Rows from block 7 of a small segmentation model, named by matrix and row number. Rows with one number belong to one channel. Each number is 50 + 10 x the weight over its row's rms, rounded and kept within 0 to 99. All counts start at 0. After the name is the row's rms in percent of the matrix's.
Before each channel's rows are labels from the 100 images, of 14848, where the channel reaches its highest value: "strongest on" is what is common among them; "colour at peak" is the nearest of a few named colours to the mean colour under the peak. Only what is clearly more common there than usual is listed. The data: larger renderings of crowded toy scenes. In brackets: how many of the 100.
# convs0: first 3x3 conv (model.decb.0.1.convs.0.weight, 128x128x3x3, each kernel summed), inputs 64-127
# convs1: second 3x3 conv (model.decb.0.1.convs.1.weight, 128x128x3x3, transposed, each kernel summed), outputs 64-127

strongest on: tree (69); largest object: tree (61)
colour at peak: black (31)
convs0.38 095:44 54 67 52 30 47 41 59 52 39 28 59 48 46 45 36 61 45 53 61 50 39 57 40 56 43 53 43 58 29 52 49 31 45 66 37 80 47 52 57 31 61 40 42 50 47 57 57 51 46 49 53 78 31 44 47 39 51 65 42 47 35 58 51
convs1.38 119:44 44 48 43 35 59 46 47 66 51 64 41 63 53 60 51 52 27 36 32 42 60 37 44 48 56 43 42 52 68 52 54 46 44 47 58 42 39 50 51 62 44 71 60 59 41 61 42 51 56 47 40 46 70 40 43 59 39 52 60 54 52 55 60

strongest on: dumbbell (100); largest object: dumbbell (45)
colour at peak: black (37)
convs0.15 096:46 49 50 36 43 48 43 61 34 32 58 50 40 43 31 65 45 37 38 52 40 54 46 56 42 43 38 50 63 40 53 43 45 46 52 48 37 51 52 51 44 48 56 41 61 47 44 46 50 56 50 49 39 38 40 55 69 70 55 62 57 44 43 39
convs1.15 115:43 57 45 40 51 48 46 58 59 60 51 49 43 73 52 36 40 55 68 66 71 53 46 39 51 43 43 36 38 55 49 53 66 53 50 74 49 36 54 45 65 50 39 55 60 41 50 47 33 46 47 51 73 44 39 37 58 47 63 43 51 33 37 52

strongest on: dumbbell (93); largest object: dumbbell (47)
colour at peak: black (29)
convs0.105 105:33 48 57 46 44 28 40 61 49 36 46 63 37 54 48 69 44 77 41 58 47 50 36 56 68 50 38 32 42 47 47 46 35 43 53 49 40 50 45 51 32 53 43 37 53 53 38 67 49 49 68 58 53 56 47 53 35 50 55 57 45 49 52 42
convs1.105 115:48 43 46 55 33 61 35 44 43 49 34 33 63 54 52 31 53 43 57 58 70 41 59 41 56 43 55 53 31 46 54 65 49 41 55 38 46 24 74 44 46 58 41 54 47 44 50 38 33 39 37 47 50 32 36 41 51 53 51 49 61 47 50 60

strongest on: arch (92); largest object: arch (84)
colour at peak: brown (60)
convs0.102 127:47 43 41 81 58 47 45 56 47 65 40 54 47 52 35 34 54 61 51 52 58 46 28 43 50 48 48 37 57 61 61 39 37 49 41 35 39 47 52 54 48 58 49 49 37 38 71 33 44 59 40 44 61 42 30 55 52 58 48 55 41 47 47 53
convs1.102 129:36 46 44 45 63 45 61 58 58 48 68 41 45 55 54 55 54 43 60 59 47 42 62 65 49 54 39 40 47 42 38 53 29 38 61 57 64 52 50 53 50 30 63 61 39 47 37 39 47 43 60 59 43 57 35 48 42 27 44 65 45 54 59 42

strongest on: flower (74); largest object: flower (40); snowman (31); largest object: snowman (25)
colour at peak: brown (77)
convs0.32 113:48 72 48 41 63 42 40 53 23 40 48 43 48 42 76 36 67 40 34 69 51 43 43 50 40 60 49 43 46 34 50 58 47 50 52 58 52 48 52 53 35 32 36 63 49 63 40 47 48 41 41 56 41 46 28 60 41 61 56 59 49 62 44 48
convs1.32 125:43 44 37 58 51 27 43 46 49 45 43 43 53 58 60 58 35 59 57 62 62 52 58 45 51 58 55 43 42 61 66 39 56 55 32 49 46 60 47 29 40 60 47 42 39 47 74 48 40 43 49 29 64 54 44 53 54 44 35 37 40 55 48 53

strongest on: dumbbell (55); truck (32); largest object: dumbbell (31); largest object: truck (26)
colour at peak: black (30)
convs0.79 117:51 53 39 61 63 30 65 40 43 39 41 57 55 45 43 74 42 42 71 44 42 54 34 55 37 44 51 42 59 24 45 39 44 52 42 38 45 54 40 47 43 46 43 47 59 38 43 55 60 73 56 37 43 58 55 35 41 72 31 53 40 43 43 36
convs1.79 125:37 37 56 45 44 71 45 48 49 54 54 47 55 62 58 49 61 51 50 51 65 38 49 42 51 40 48 73 32 54 45 71 55 31 38 45 35 24 51 50 47 47 50 42 52 51 70 32 42 40 38 37 49 44 44 45 57 40 48 38 47 56 44 60

strongest on: trophy (95); largest object: trophy (78)
colour at peak: brown (61)
convs0.0 119:49 47 40 33 21 40 50 50 61 49 48 44 47 54 57 59 52 57 39 54 38 54 42 45 48 54 40 36 36 43 44 56 59 79 43 35 53 51 54 56 47 47 44 48 42 51 49 62 48 56 39 49 74 49 58 52 54 55 46 36 46 46 41 51
convs1.0 156:52 61 56 74 54 48 38 42 40 71 54 38 46 51 35 58 45 47 56 55 65 56 59 51 56 38 52 51 46 40 49 49 42 33 40 54 37 57 50 56 48 60 56 44 54 47 49 44 51 50 50 48 35 66 51 34 44 42 52 77 63 57 43 52

strongest on: tree (57); largest object: tree (47)
colour at peak: black (29)
convs0.84 101:54 73 59 53 55 26 50 59 49 29 42 57 41 49 40 57 56 44 49 45 60 54 72 56 51 42 17 51 58 35 45 37 47 47 53 44 53 56 44 63 43 41 42 59 54 44 47 52 38 52 34 37 34 19 58 52 49 46 39 48 44 54 57 36
convs1.84 091:41 30 47 51 31 28 55 40 58 59 62 54 58 50 49 38 51 45 47 46 43 57 43 50 54 47 63 34 47 54 47 37 39 48 44 56 48 60 50 35 40 49 56 42 53 40 60 46 60 56 60 43 62 76 31 40 54 46 51 57 43 52 39 56

strongest on: count: two (47); ice cream (42); largest object: ice cream (27)
colour at peak: black (38)
convs0.68 107:52 42 55 45 50 52 54 46 48 51 44 58 69 48 50 54 60 52 39 47 50 42 52 56 45 41 37 28 50 40 50 39 32 64 37 32 61 50 47 39 50 45 41 36 38 48 64 47 55 58 30 42 77 55 43 44 63 38 42 30 52 48 45 60
convs1.68 116:46 59 39 41 64 61 51 56 76 53 76 34 43 70 49 50 34 56 63 52 41 49 43 53 57 45 44 66 56 48 51 54 47 37 62 54 51 51 59 49 42 53 73 54 58 43 51 49 55 45 58 49 32 44 34 45 32 44 71 68 51 47 60 57